Rows from block 5 of the denoiser of a small text-conditioned image diffusion model, named by matrix and row number. Rows with one number within an expert belong to one neuron, the router's apart. Each number is 128 + 24 x the weight over its row's rms, rounded and kept within 0 to 255. All counts start at 0.
Before each expert's rows are labels from the 100 images, of 14848 (inputs lightly noised), where the router gives the expert most weight on average: "lies over" is the class under the peak. Only what is clearly more common there than usual is listed. The data: drawings of small networks of dots and links.
# router: router (model.blocks.5.mlp.router.weight, 32x128, trained with AdamW), inputs 0-42
# up: expert up (model.blocks.5.mlp.up, 32x32x128), inputs 0-42
# down: expert down (model.blocks.5.mlp.down, 32x128x32, transposed), outputs 0-42

# expert 6
lies over: link
router.6 [118 136  69 144 133 153 163  92 124 100 153 111 143 115 144 120 110  81 121  74 119 143 156 128 115 160 134 126 134 135 122  89  69 132 130 103 155 187 111 168 164  82 147]
up.0 [138 124 147 158 119  88 128 131 126 141 139  81 100 140  93 136 135 107 115 171 138  66  94  95  68  91 158 124 158 116 137 114 113 171  99 134 114 103  76  93 156 136 135]
down.0 [124 109 108 140 141 161 151 146 145 153 110 117 118 122 127 156 134 150  82 120 104  98 164  86 116 121 170 108 160 106 119 139 131 117 135 107 116 169 153 127 117 187  98]
up.1 [149 136  91 140 146 113 145 122  94 139 115 165 138 148 105 118 156 122 140 159 164 158 111 120  89 135 124 109 139 104 101 124 163 104 167 117 153  90 113 103 126 123 133]
down.1 [139  97  97 155 106 116 119 116 137  98 151 135 139  84 129 131 129 150 112 147 121  97  80 119 120 122 128  94 131 147 154 125 123 134 163 103 128 116 115 151 137 133 166]
up.2 [ 67 149 139 127 154 114 124 177 156 124 109 123 168  74 124 115 177 163 110 146 182 123 133 112 146 122 155 138 132 157 130 145 125 159  73 147 132 101 134 131  84 128 151]
down.2 [163 123 114 120 135 146 154 136 165 122 163  96 131 140 201 159 133 107 135 121 155  93 150 144 153  85 168 129 117 101 114 158 141 141  89  57 133  81 109 106 128 157 121]
up.3 [113 131 158 126 111 115 105 178 119 114 124 157  89 131 118  95 129 124 108  86 127 135 116 139 164 121 171 107  83 123 153 164 100 111 141 110 127  82 150 142 149 123 124]
down.3 [119 106 110  83  89 112 125 110 161 130 162  82 140 113 110 141 109 128 117 153 155 109 125 138 163 108 131 121 120 166 107 132 134 133 160 127 155 127 106 107 115 141 152]
up.4 [161 145 175 164 207 148 110 136 100 133 102 145 144 107 135 116 100 110 121 106 125 122 183 125 138 123  98 160 104 133 126 107 146 147 103 139 132 130 110 152 140 119 163]
down.4 [121 137 159 182 163 117  95 101 124  97 133 132 146  79 101 139 143 108 118 169 132 116 140 144 163 134 129 126 101 134 142  99 124 141 119 135 116 117 122 120 146  84 137]
up.5 [142 126 146 126 116 170  88 122 158 173 128 137 172 140 166 146 103 149 164 145 140 129 130 144 143 173 121 162 142 121 142 166 130 107 124 129 143 134 128 127 118 156 153]
down.5 [140  85 115  90 141 143  75 111 122 122 118 163 108 115 135 142 150 116 100  94 144 158  95  90 111 138 104 108 121 142 131 124  70  84  96 101 124 105  75 159  96  70 104]
up.6 [197 116  98 129 125 133  99 144  95 129 105 150 111 114 136 127 112 104 133  87  84 109 166 143  93 115  91 142 139 128 143  75 123 124 110  89 131 134 120 135 141 129 135]
down.6 [110 130 134 163 142 124 151 110 156 148 118  92 131 146 119 149 106  92 116  91 111  72 154 131 163 116 136 161 124 115  82 107 147 140 135 139 184 121 178  74 133 156 142]
up.7 [110 125  95 141 110 159 160 137 119 114  84 103 144 113  73 132 110 152 133  75  98 140 144 111 147 106 150 135 154 180 145 141 132  96 166 162 137 170 174 133  71 154 125]
down.7 [144 162 127 138 159 157 155 123 105 160 115 110 157 125 116 171 144 158 126 160 114 129 141 134 144 100 146 177 116 133 184 138 118 125 150 172 120 171 105 150 115 149 119]
up.8 [129 131 112  92 117 142 144 141 123 155 131 113 141  67 123 130 136 177 152 146 154 114 103 122 142 117 174 153 118 105  84  58 141 167 143 149 164 138 119  98 106 132 121]
down.8 [136 138 133 109 124 150  95  79 174 106 169 124 135 140  77 142 114 112 151  78 124 102 110 167 157 146 112 126  85 137 117  74 128 129 178 156 139 103 139 142 131 155  97]
up.9 [120 111  88 134 156 123 111 110 124 145 110 141 141 147 140  71 113 154 142 170 125 125 129 150 101 143 142 126 106 103 139 104 159 120 155 106 107 139 132 108 119 135 122]
down.9 [146  78 136 154 130  89 173 153 115 126 144 101 107 154 136 114  70 155 110  98 173 140 134 144 150 123 132 156 136  95 123 109 171 145 120 130 142 125 148 139 123 150 156]
up.10 [123 127 111 138 111 111 100 139  83 112 144  80 102 175 128 112  93 134 165  88 130  95 142 120 124  99 142 121 153 103 144  84 158 140 119 195 136 159 148 150 212 119 144]
down.10 [135 135 112 135 136 163 109  95 178 120 133 116 110 134 161 119 127 154 125 146 150 149 124 137 157 134 102  97 141 152 137 150 107 117 166 185 132 130  90 102 179 153 123]
up.11 [146 122 130 106  61 145 126  88 141 116 140 138 130 102 123 118 126 133 144 119 136 152  93 139 160 152 129 127 151 133 116 127  80  98 112  99 161 147 102 135 142 124 150]
down.11 [146 112  80 134 160 111 122 151 130 119 180 122 128  93 151 164 137 165 140 146 148 156  88 104 127 132 128 101 136 135 163 100 120 111  92 114  85 142  74 173 129 122 137]
up.12 [126 145 153 114  91  89 141 116 115  91 138 120 181 133 127 101 151 135 159 136 119 120 110 132 169 121 122 140 128 121 114 151 137 134 125 155 149 133 109 120 171 139 113]
down.12 [115 125 165 125  69  97 164 152  98 185 137 109 144  95 158 117 154 108 133  88 146 131 149  98  99 111 106 117 120 108 101 130 117 136 148  88 130 121 122 108 112 137 100]
up.13 [156 131 139 132  77 130 103 144  97 141 125 107 141 113 167 116 130 134 123  97 108 138 134 141 137 118 132 169 110 138 122 112 124 103 117  92 143 140 113  94 138  90 132]
down.13 [121 145 135 173 131 149 144 132 187 126 108 156 145 175 110 118 128 129 125 136 130 119 162 154 148 162 134 176 126 109 149 129 176 180 136 153 116 144 178 137 144 103 124]
up.14 [ 87 114 124  99  81 130 146  63 130 145 124 134 124 119 127 118 112 134 131 127 130 129 144 113 140  82 148 127 174 134 121  99 128 122 105 123 136 138 174  82 104 143 169]
down.14 [140 123 131 113 159 118 104 117 151 110 154 156  89 113 135  87 125  95 140 160 127 126 120 101 122 142  97 136 113 147 129 134  93  76 120 109 135 122  95 137 134 170 148]
up.15 [125 123 120 138 117  76 163 133 116 120 136 159 154 103 132 111 153 106 138 169 144 139 152 103  92  80  91 118 148 122 145 150 123 143 136 128 124  97 124 106 152 129 154]
down.15 [123 119 160 115 115 163  90 105 170  93 106 165 131 137  89 134 144 164 165 101 137 106 139 132 104 121 147  91 130 111 105 129 112 143  97 107 128 152 128 136 104 142 132]
up.16 [135 138 125 112 117 138 111 101  80  96 143 127  91 172  84 149 142 114 150  92 141 153 120 127 151 163 116 142 137 137 157 124 127 125 134 152 160 149 113 110 140 102 142]
down.16 [132 126 135  76 133 131 112 147  97 142 118 133  94 123 138 117 174 124 153  90 150 165 158  89 102 143 143 120 173  91 134 111 147 153 117  78 130 138 117 162  86 147 125]
up.17 [102 131 134 120  77 131 133  95 105 112 148 115 134  95 162 108 117 147 144 100 131 112  91 149 164 151 122 154 106  92 124  93 124 119 120 108 154 175 133 137 128 125 118]
down.17 [153 120 108 114 141 119 164 178 126 145 111 114 127 102 137 110 118 147 133 100 142 106 167 127 113 104 117 114 125 137  86 147  85 132  93 101 101 167 137  94 155 144 137]

# expert 9
lies over: dot
router.9 [ 84  85 103 120 125  99 127  76 137 149 162 149  99 157 122 157 114  99 101 117 115 116 153 112 142 117 126 159 148 127 154  97 124 153 121 119 149  97 122 144 153 162 149]
up.0 [151 141 140 128 147 108 129 120 161 180 124 148 130  78 156 112 179 159 105 129 149 129 147 155 150 102 170 145 129 174 137 147 100  92 121  94 105 145  69 107 108 120 121]
down.0 [128 125  93 112 149 144  99 145 133 100 117 129 120 102 126  78 127 167  95 120 109 159 148 110  93 166 154 139 154 168 153 110 128 122 130 115 163 190 142 140  93  88 148]
up.1 [135 128 134  83 195 108 119 213 116 128 102 161 164 111 125  98 137 161  94 129 109 129 128 128 125  97 150 103 146 130 104 131 157 120 147 114 140 149 128 130 127 133 140]
down.1 [121 104 154 166 115 150 139 135 101 143 139 122 102 124  96 148 145 130 102 105 115 136 104 117 125 110 166  97  99 132 119 101 142 111 141 117 146 127 102 135 127  81 153]
up.2 [132 100 100 130 155 124 140  80 106  72 189  98 107 136 116 143 101 137 150 147 147 147 123 112  92  65 141 139 127 107 124  79 126 106 127 113 131 165 111 133 156 143 107]
down.2 [133 127 142 148 119 149 134 146 111 172 105  83 184 118 148 128 142 155 114  96 112 100 151 137 111 127 126 125 166 150 134 148 150 137 166 158 134 187 134 141  96 113 103]
up.3 [137 129 101 192 125 147 139 150 133 104  70 167 149  89 150 105 163 140 148 129  61 177 133 141 140  94 128 134 121 122 117 142 126  92 119 101 101 156 170  96 114 119 112]
down.3 [156 129 163 142 139 142 111 132 101 133  81 114 119 116 154 121 106 123 113 121 171 147 103 140 141 141 154 133 165 131 116  95 162 141  65 137 122 125 162 159 129 113 114]
up.4 [126  88 167 172 125 148 136 141 140 145 121 119 130 127  98  97 104 120 108 115 102 168  88 120 132 167 141 109  85  98 141 127 126 169 136 168 137 131 141 158 116  98 129]
down.4 [113 168  86 115 137 165  87 123 130 146  95 105 114 154 166 162  91  99 112 130 122 113 124 123 106 144 137 127 120 148 123 139 148 148 152 136 173 123 106 111 116 143 140]
up.5 [119 105 134 136 138 117 121 146 145 101  86 162 126 157 158 163 145 160 118 110  87 141  99  71 112 120 141 128 103 135 110 147 122 159 149 112 154 146  99 102 152  90 131]
down.5 [155 135 122 120 145 144 127  96 121 101  90  98 152 123 136  80 136 166 177 102 115 130 191 130 144 158 128 129 136 121 150 124 146 121 165 117 174 199  93 150 115 114 129]
up.6 [101 179 158 134 179 109 123  84 116 166 171 158 114 143 145 119 135 116  77  79  88 122 120 152  86 106 122 112 109 130 105 127 152 117 146 125 134 152 132 126 127  87 187]
down.6 [134 107 150 119 120 138 120 142 165 143 108  98 168 149 145 143 170 117 137  96 116 145  98 153 149 164 147 127 102 111 137 122 121 108 118 154 129 166 135 113  99 144 125]
up.7 [157 160 123 162 167 130 168 125 152 107 134 176 148  76  96 108 151 117 114 118 115  86 122 132  76 123 115 163 124 148  80 141 127 101 200 114 121 176 140 108 133 116 150]
down.7 [ 79 111 140 120 152 118 142 112  90  78 152 142 124 160 131 107  90 144 153 155 149 139  80 139 141 125 127 148 102 108 156 149  78 139 124 118 112  95 147 138 193 107 137]
up.8 [116 136 101 123 156 127 145 134 115  98 129 150 101 204 126 100 145 135 119  83 141 183 104 126 112 119 162 134 142  94 167 101 128 113  82 151 141 133 128 123 149 136 139]
down.8 [ 63 112 125 106 109 141 117  77 121 113 114 106 127 157 145 115 130 133 138 134 125 154 118 135  99 113 168 132 121 123 108 143 180 120  81 120  89 159 116 178 113 142 128]
up.9 [ 81 120  85 144 144  87 114 111 134 137 104 141 111 167 125 120 136  98 135 108 131 100 146 143  91  93 102 145 135  89 154 165 151 158 140 120 115  91 155  69 114 115 121]
down.9 [122 139 121 125 149  79 122 145 139 124  92 161 139 105 166 102 147 106 120 123  81 161 200 138  95  87 123 112 105 157 119 163 147  94 107 148 143  97 131 138 169 111 107]
up.10 [145 128 130  99 148 166 108 178  75  96 121 142  85 131 114 148 108 151 102 132 155 109 124 131  98 117 154  97 177 150 123 120 120 119 104 124 108 167 169 132 114 111 132]
down.10 [129 105 158 150 120  67 153 157  88 108 127 194 149 130 110  95 123 144 167 114 154  98 129 128 141 123  93 120 125 115 128 139 123  98 133 119 132  98 156  89 130 136 141]
up.11 [131 124 108 133 124 149  82 180 153 159 113 154 135 136 140 126 137 129 129 118 155  84 138 147 115 112 141 140 109 130 129 197 104 117 101 130 134 145 136 125 136 114 138]
down.11 [148 101 118 104 119 111 103  97 109 139 126 129 125 148  91 112 180  92 128 108 146  99 126  67  73 133 163  95 161 133 167 126 152 173 131 141 124 142  87 132 118 112 157]
up.12 [105 153 158 157 108 149 157 123 156  97 126 148 147 101  98 132 135 101 102 115 127 126 110 143 140 144  84  87 168 125 120 130  84 160 126 142 117 148 163 150 109  87 132]
down.12 [ 94 131 142 139 136 117 101 159 144 126 128  95 104 160 126 124  90 123 168 133 149 114  99 108 104 122 152 138 122  94 110 121  88 133 135  87 111  69 119 150  99 175 151]
up.13 [136  97 147 146 147 148 151 171  95 160 118 168 109 146 141 106  83 124 122 129  93 133 140 171  99 160 104 125 120 130 115 144 118 136 159 129 160 130 125 140 169  99 135]
down.13 [106 132 140 137 106 148 154  72 131 135  83  85 139 122 154 161 122 135 146 123 119 143 122 154 152 127 143 150 115 142 134  89 148 130 161 107 153 133 120 115 122 165  97]
up.14 [176 125 134 134 113 115 148 121 104 117 171 136 113 136 124 129 133 143 111  69 143 124 123 126 120 152 119 126 118 100 145 122 103 163 115 185 192 115 130 107 149 106 102]
down.14 [168 141 100 144 130 172 102 121 165 155 113 109 119 111 139 172 136 106 115 141  97  89 115 168 115  88 133  79 126 156 132 146 164 122 119 115 138 156 110 123 103 118 105]
up.15 [132 101 122 151 158 118 138 169  96 111 151 194 149 105 164 105 123 108 128 109 127 121 131 149 114 148 127 106  81 145 129 161 143 145 162 133 114 119 158 139 130  83 160]
down.15 [142  97  87 117 168 125 121 120 122 136 105  90 149 193 118 113  86 164 138 105 140 152 141 128 154 133 125 129 128 147 148 137 129 133  92  94  88 146 127 139 123  83  88]
up.16 [143 135 114  88 124 101 138 119 130 101 112  88 131 148  98 125 125 180 125 136  75  77 134 143 136 122 164  96 105 177 135 114 120 114 113 129 161  86 119 141  84 129 121]
down.16 [104 117 114 132 108 109 136 116 133 137 145 129 111 108 135 144 115 100  87 153 151 165  98 104 101 117 112 162  90 131 123 123  96 144 129 154 121  91 135 140 172 140 102]
up.17 [177 113 121 117 141 105 116 139 158 144 129 148 142 100 151 105 186 129 139 124 140 108 132 116  98  61 149 117 114 164 160 173 107 113 123  72  92 135  64 116 108 108 171]
down.17 [129  93 145 194 163 144 142 113 138 149 151 129 132 121 143 127 141 109 110 118 134 146 107 157 141 119  77 103 143 137 141 118 144 132 128 159 135 150 113 147 161 140 140]

# expert 2
lies over: link
router.2 [111 152 126 133 130  86 129  96 135 120 106  79 149 126  95 134  88 106 102 176  96 118 147 114 108 134 124 131 124 100 137 115 137 119 170 128 144 116 159 165 127 119 129]
up.0 [107 129 118 150 105 145  86 161 170 151  85 154 151 113  98 131 141 131 117 155 140  91 126 132 138 134  84 117  69 103 153 162 121 108 121 102  98 153  74 132  94 140 117]
down.0 [144 116 137 125 162 116 110  93 137 129  90 117 134 142 156 110 118 126 100 151 128 129 145 137 153 128 102  73 107 118  89 159  98 144 110 142 123 136 125 112 149 107 160]
up.1 [150 165 120 119 107 135  97 139 134 136 113 130 138 107 117 140 192 147 100 113 183  95 142 117 141 125  91 118  66 109 134 141 121 144 112  87 141 115 139 135  65 164 125]
down.1 [ 83 115 133 117 116 131 120 132 114 131 126 130 119 145 152 109  73 127 133  95 181 149 139 106 122 158 139  98 110 114  92  97 133 113 133 127 131 130 102 107 143 136 137]
up.2 [176 126 123 146 121 143 145  90 119 179 136 127 122 151 132 144 113 147 146 148 120 134 125 117 120 115 155 168 107 128 153 148 136 147 132  87 137 141 169 121 108 131 147]
down.2 [ 94 137 141 125 156 117  90 119 156  88 152 141 158 176 182 128 156 131 117 130 137 137 116 168 147 128 138 175 139 122 114 131 113 118 143 108 124 131 130 139 105 107 157]
up.3 [125 149 146 128 141 113 141 145 133 156  76 132  83  86 147 153 152 128 125 133 143 105 126 150 101  91 134 132 111 155 132 149 104 152 130 149 128 152 135 159 130 129 161]
down.3 [123 120 178 112 124 126 140 136  81  95  57 121  82 128 106 122 158 126 134 122 112 138 121 107 131 150 133 147 156 126 125 151 129  98 106  88 139 147 122 117 165 139 114]
up.4 [101 128 121 155 137 127 127 142 128 147 111 128  92 144 125 118 131 124 102 116 108 109 120  81 106 151 123  86 131  68 147 126 132 144  89  93  88 163 132 115 141 107 151]
down.4 [125  97 134 114 158 156 186 121 135 145  77 121 103  68 120 136 143 141  98  93 150 104 125 124 104 133 112 113 111 107 120 111 115 152  87 110 160 128 114 147 111 119 141]
up.5 [136 114 110 148 136 127 118 144  99  91 118 110 144 124 125 125 158 182 148 126  98 106 131 123  97 111 122 115  94 127 132 126 166 165 100 121  92 100 130 117 121 103 149]
down.5 [124 113 139 121 122 123 117 108  85 143  98 102 136 120 144 133 116 139 131  98 130 145  92  75 130 145 146 134 152 118 122 111 123 157 114 125 162 124 117 131 183 143 124]
up.6 [163 107 154 136 158 127  67 164 119 160 130 109 140 108 124 149 171 175 123 156 164 155 138 111 143 146  84 153 136 120 153 164 124 132 115 132 134 137  94 135  96 145 120]
down.6 [ 73 149 117 117 115 144 109 144 173 134 173 143 131 122 104 110 129 151 131  96 115 114 118 137 168 157 109 144 125 102 153 122 132 155 119 131 117 143 165 133  95 156 127]
up.7 [128 130 132  93 132 135 146 127 116 134 104 134 127  95 151 131 115 109  86 128 149  90 120 145 154 122  77 142 137 127 123 162 112 119  80 134 154 128 135 150  67 129 166]
down.7 [ 94 140 145  94 117 145 168 115 113 148 131 133 103  89  70 117 152 114 115 105 106 151 119 151 201  98 154 149 161 164 141 164 130 112 114 157 137 131 135 130 124 157 156]
up.8 [185 101 122 165  86 162 111 143 110 116 127  95  97 105 162 173 153 149 130 136 183 140 127 148 150 150 104 116 109 129 149 119  87 108 136 149  93 111 120  89 123 185 122]
down.8 [103 155 104 160 153 147 142 141 126 157 101 147 105 129 133 115 176 128 187 117 115 129 110 110 120 110 133 135 153 122 115 102 159 118 123  99 134 104 122 148 119 137 124]
up.9 [119 135 112 130 148 173 132 167  88 141 140 127 140 127  99 138 156 141 142 147 123 110 126 100 110 100 131  95 125 161 173 115 119  99 146 130 118 134 137 104 124 156 143]
down.9 [134 165 123 150 133 134  88 111 137 153 142 128 176 149 192 135  76 168 125 167 176 123 178 108 109 108 137 120 131 145 110 113 137 152 125 116 103 121 112 129 107 117 102]
up.10 [164 147 139 117 169 130  69 122 100 139 117 151  95  67 131 154 149 108 100 115 151 102  84 179  73  82 118 175 131 130 108 135 124 138 178 140 172 115 123 155 111 155 152]
down.10 [118 100 138 122 155  87 112 160 146  99 111 131 128 102 151 110 136 158 139 132 139 134 155 133  86 119 135 165 104 126 122 113 102 110 151 156 103 116 119 141 170 148 148]
up.11 [145 129 146 135 136 132  93 108  87 135 148 163 115 146 149 131 121  95  84 104 109  92 107 168 126 104  97 151 139 126 131 129 118  95 133 109 156 162 131 108 104 134 166]
down.11 [137 160 142 142  91 143  89 140 111 111 146 109 109 154  99 127 150 141  82 113 145 114 114  68 109 125 127 128  92 132 115 139 118 164 109 110 113 120  85 114 140  97 124]
up.12 [144 137  99 160 139 116 145  88 120 123 124 129 122 186 143 120 124 106 119 135 146  83 140 164 117 124  87 115 146 138 133 109 115 139 170 102 131 152 121 164 134 133 142]
down.12 [123 134 101 154 141 112 122 146 144 150 162 131 119 148  96 154 165 166 100 147 142 127 118  87 128 123 126 150 157 116 146 131  97 114 138 144 154 140 141 124 159 101 128]
up.13 [136 124 116 167 141 131  81 171 123 166 138  95  85 100 171 129 136 110 114 145 136  87 145 156 140 106 110 128 126 132 197 141 138 132 163  65 118  98 125 134 118 108 116]
down.13 [142  88 128 200 126 138 165 160 101 147 117 155  69 117 133 150 122 148 119 118 131 105  75 114 141 118 123  96 112 139 115 107 119 105 178  91 125 124 137  71  81 131 148]
up.14 [ 94 145 105 120 110 157  62 116  80 106 130 131 112 116 154  91 115 126  98 121  96 103 113 102  90 109 118 104 144 121 148 118 104 144 110 176 106 112 127  91 152 119 156]
down.14 [163 126 108 133 145 130  97 135 114 157 121 105 128 110  60 174 117 104 125  83 122 127 122 134 102 103 127 114 159 116 104 144 135 114  99 145 129 101  99 108 168 117 137]
up.15 [114 119 122 151 117 153 132 137 111 136  91 113 101  95 159 139 152 148 107 132 143 142 142  80  85 125 124 104  94  95 177 150 121 174 138 131 102 139 165 104  78 124 110]
down.15 [178 158 164 137 137 131 132 131 190 123  94 125 139 134 137 133 111 130 154 151 130 142 171 131  94 128 140  87 111 126  97 122 150 144 166 135 150 197 136 133 100 135 126]
up.16 [164 139  99 105 137 124 105 179 120 147 117 112 139 132 190 162 149 104 132 144 154 111 116  97 121 150 158  94 161 126 119 126 104 145  91 116  83 139 144 113 141 146 153]
down.16 [141 162 113 149 121 152 143 139  74 131 167  86 156 155 134 183 127 148 142 150 106 140  94 144 132 128  98 128 114 175 130 117 111 109 192 109 101 154 142 131 120 177 108]
up.17 [135 161 183 144 139 188 127 175  83 197 138 139 152 106 153 163 123 163 112 117 131 121 148 128 148 124 125 120  90 142 112 116 120 104 134 115 114 169 143 111 148 135 131]
down.17 [ 93 183 139 141 124 169  91 139 136 128 146 117 129 111  74 122 122  98 113  87 153 138 141 115 143 173 139 116 102 120 147 105 123 106 166 126 136 117 165 150 125 141 142]

# expert 12
lies over: link
router.12 [177 133 149 133  97 104 145  89 137 106 112 113 102 111 153 156 119 143  70 127 169 122 155 175 128 140 153 160 121 138 113 169 170 112 136 129 182 102 152 108 109 125 149]
up.0 [123 132 144 150 149 138 108 149 142 150 132 120 105 142 152 109 153 173 117 156 107 120  88 155 125  92 114 116 112 168 146  84 143 127 120 104 139 143  88 108 155 156 143]
down.0 [125 144 119  97 132 137 140 121 112  86 115 116 135  88  95 128 117 111 136 134 168  97  81 142 149 125 169 101 127 127 190  86 140 140 143 107 123 115 157 121 124 124 116]
up.1 [ 65  98 118 126 149 136 151 171 126 131 123 158 103 136 130 159  88 130 127 145 120 116 128 159 180 140 121 138 162 120 156 127  92 117 152 120 143 142 125 113 139 122 165]
down.1 [128 128 130 109  97 151 168 124 132 153  80 130  73 107 163  88 176 129 118 152 106 156 162 124 132 138 117  96 125 130 142 118 149 123 147 104 138 145 154 155 156 137 125]
up.2 [ 68 159 160 136 137 164 114  87 113 126 156 126  83 145 180 137  96 139 131 100 115 112  89 125 108  94 131  99  87 103 162 116 117 140 145  89 130  99 109 169 132  91 111]
down.2 [136 159 126 121 128 147 136 131 141 157 162 136 108 107 112 173  71  97 135 130 138  92 107 161 153 149 130 105 135 132 112 107  84 151 162  95 119 129 110 148 169 156 154]
up.3 [ 98 111 125 147 105 107 109  89 104 137 113  97 100 153 161  89  92 155 120 108 152  84 101 167 118 147 105  90 136 111 145 120 146 131 103 109 180 133 143 144 125 123 118]
down.3 [156 130  86 205 140  90 136 107 139 133  99 113 127 129 106 140 104 147  99 180 132 136 136 126 131 144  98 120 144 131 135 112 123 103  93 138 109 124 136  98 151 137 136]
up.4 [170  98 103 150 114 142 146 105 130 169 131 100 102 118 148 109 109 115 145 106 136 129  89 158 137 131 141 111  85 127 154 165 105 137 135 116 182 103 144  95 102 111 125]
down.4 [124 100 119 146 172 121 161 159 124 126 124  89 110 142 117 141 149 116 119  94 129 128 150 115 154 137 170 139 112 110 125 204 139 112 128 144  61  80 119 126  98 117 186]
up.5 [120 121 161 125  97 136 149 102  94 202 148 139 157 112 147 157 116 129 145 106 158 136 114  92 112 143 150 128 105  80 116 153 137 135  97 129 187  87 135  96 122 156 122]
down.5 [106  99  97 139 120 102 125 118 134  99 147 118 188 137 167 139 156 143 114 142 131 161 136 152 107 151  93 132 134 148 118  95 123 105 110 115 119 148 153 127 101 107 124]
up.6 [133 156 108 132 117 142  85 150 122 168 173 113 110 129 142  80 115 129 158 169 132 119  91 159 106 100 110 105 148 157 142 107  86 141 148  85 176 106 162 112 117 153 148]
down.6 [136 100 125 141 164 145 135 132 136 107 129 136 152 129 102 169 112 120 133 137 114 151 126 139 110 165  67 159 146 149 146 146 155  99 125 166 108 122 128 101 108 154  88]
up.7 [ 99 119 109 143 133 124 114 170 107  93 116 157 137 149 135 131 180 130 130 132 131 148 108 124 135 121 130  69 160 137 130  84 124 131 120 102 104 136 132 138 128 143 144]
down.7 [126 115 143 117 153 110  80 133 124 198 132  97 140 108 149 140  99 113 148 107 137 127  93 139 135 114 128  87 178 138 145 150 120 132 133 134 143  86 147 141  99 123 145]
up.8 [116  87 127 124 125 131  75 134 130 123 112  99 161 155 120 115 159 101 151  87 127 187  89 113 129 121 163 141  83 115 169 121 139 148 127 101 148 123 121 157 142 152 100]
down.8 [123 117 131 120 102  96  60 125 143 138 126 131 171 174 145 132 111 169 141 124 154 128 119 160  90 142 152 125 100 113 113 113 157  99 136 121 107 166 119 146 147 106 110]
up.9 [131 108 123  97 132 101 157  80 100 170 141 133 129 131 155  89 106 145 146 110 171  98 163 102 135 112 157 108 144  84 190  94 115 139 149 129 151 104 103 129 170 136 116]
down.9 [113 114 128 116 117 124 141 124 124 115 108  98 123 126 119 133 132 135 127  96 154 109 172  95 118 154 138 134 102 104 122 133 124 113 131 134  62  68 137 125 134 137 146]
up.10 [157 155 141 115 149 152 116 121 100 165 139 111  90 133 181 135 150 142 136  94 111 104 174 107 143 103 202 133  90 124 179 153 121 137 116  92 147  95 100 112 133 140 135]
down.10 [ 99 174 134 117 129 164 153 163 136 131 126 138  99  96  63  91 159 115 117  80 113  98 143 118 121 121 173 113 148 122 102 135 151 118  81 106 108  84 109 125 141 103  95]
up.11 [108 109 108 125 100 110 105 160 121 121 121 101  99 132 115 152 158 113 145 141 121 123 108 122 106 121 147 106 144 160 143 121  98 117  84 167 138 105 127 118 143 180 142]
down.11 [165  97 138 122 120 165  80 129 138 159 156  99  67 145 106 104 142 133 143 143 125  87 127 134 117 106 139 129 112 105 102 190 147 157 148 135 113 139 129 134 122 157 122]
up.12 [140 131  90 110  99 122  90 157  72 177  90  82 128 146 135  74  89 112 131 137 158 110 119 119 174 115 124 134 180  99 139 139  97 108 142 125 178 125 137  95 140 155 105]
down.12 [119 144 130 119 100 121  92 151 159 109 157 130 107 137 123 134 137 119 152 182 141 149 133 179 124  73 128 137  97 124 130 151 121 102 124 108 141 124 157 151 160 124 147]
up.13 [150  99 124 128  92 120  98 149 102 202  64  95 148 116 121 106 102 110 158 126 123 138 129  97 111 114 132  98 107 125 125 178 132 120 128 129 122 139 134 108 105 114 120]
down.13 [ 98 130 136 143 140 151  94  91 129  96 124 155 126 161 141 126 124 142 134 114 119 126 112 125 109 112 101 149 118 155 148  87 106 123 134 132 121 146 115 131  93 131 112]
up.14 [151 151 107 126 115 131 109 133 113 132  93 155 141 122 129 110 133 110 116 100 187 132 123 142 143 131 130 123 120 125 171 119 108 113 155 163 170 106 124 115 122 143 152]
down.14 [ 84 162 122 127 139 111  97 102 150 112 131 123 106 118 119 143 125 113 126  99 195 159 108 113 135 114 151 149 123 102 118  91 114 157 187 119 115 106 147 164 162 144 113]
up.15 [116 106 124 144 175 115 109 187 100 143 124 138 152 131 144 122 130  46 134 175 111 123  94  96 125 125 105 124 122 133 141 182 150 138 114 132 106 143 160 108 172 128 129]
down.15 [111 163 128 142 163 142 157 149 109 155 125 138 100 128  98 125 110 146 125  59 122 106 138  62 122 169 133 127 108 152 115 118 144 118 130 112  99  69 130 124 100 153 132]
up.16 [103  92 102 144 143 137 144 104 111 163 143 141 159 152 119  97  87 108 132 149 120 161 106 111 169  89 106 111  97 154 143 134 134 174 138 142 138 123 125 133 141  84 126]
down.16 [107 121 125 117  97 159 125 154 115 107 138 168 179 163 141 130 131 153 139 159 115 134 155 160  78 118 108  86  99 167 138 138 149 132 100 123 139 140 132 132 115 132 118]
up.17 [103 103  98 117 119 154 110 165 139 113 143 107 135 135 151  89 133  90 126 126 117 129  84 132 161 119 125 151 139 116 131 162 138 128 118 146 107 129 119 170 104 118 163]
down.17 [111 102 127 106 132 121 138 130  88 185 142 153 101 118 100 174 116 149 134 127 119 145 105 128 176 109 140 184 146 134 149 152 136 116 116 136 152 119 143 100 123 129 123]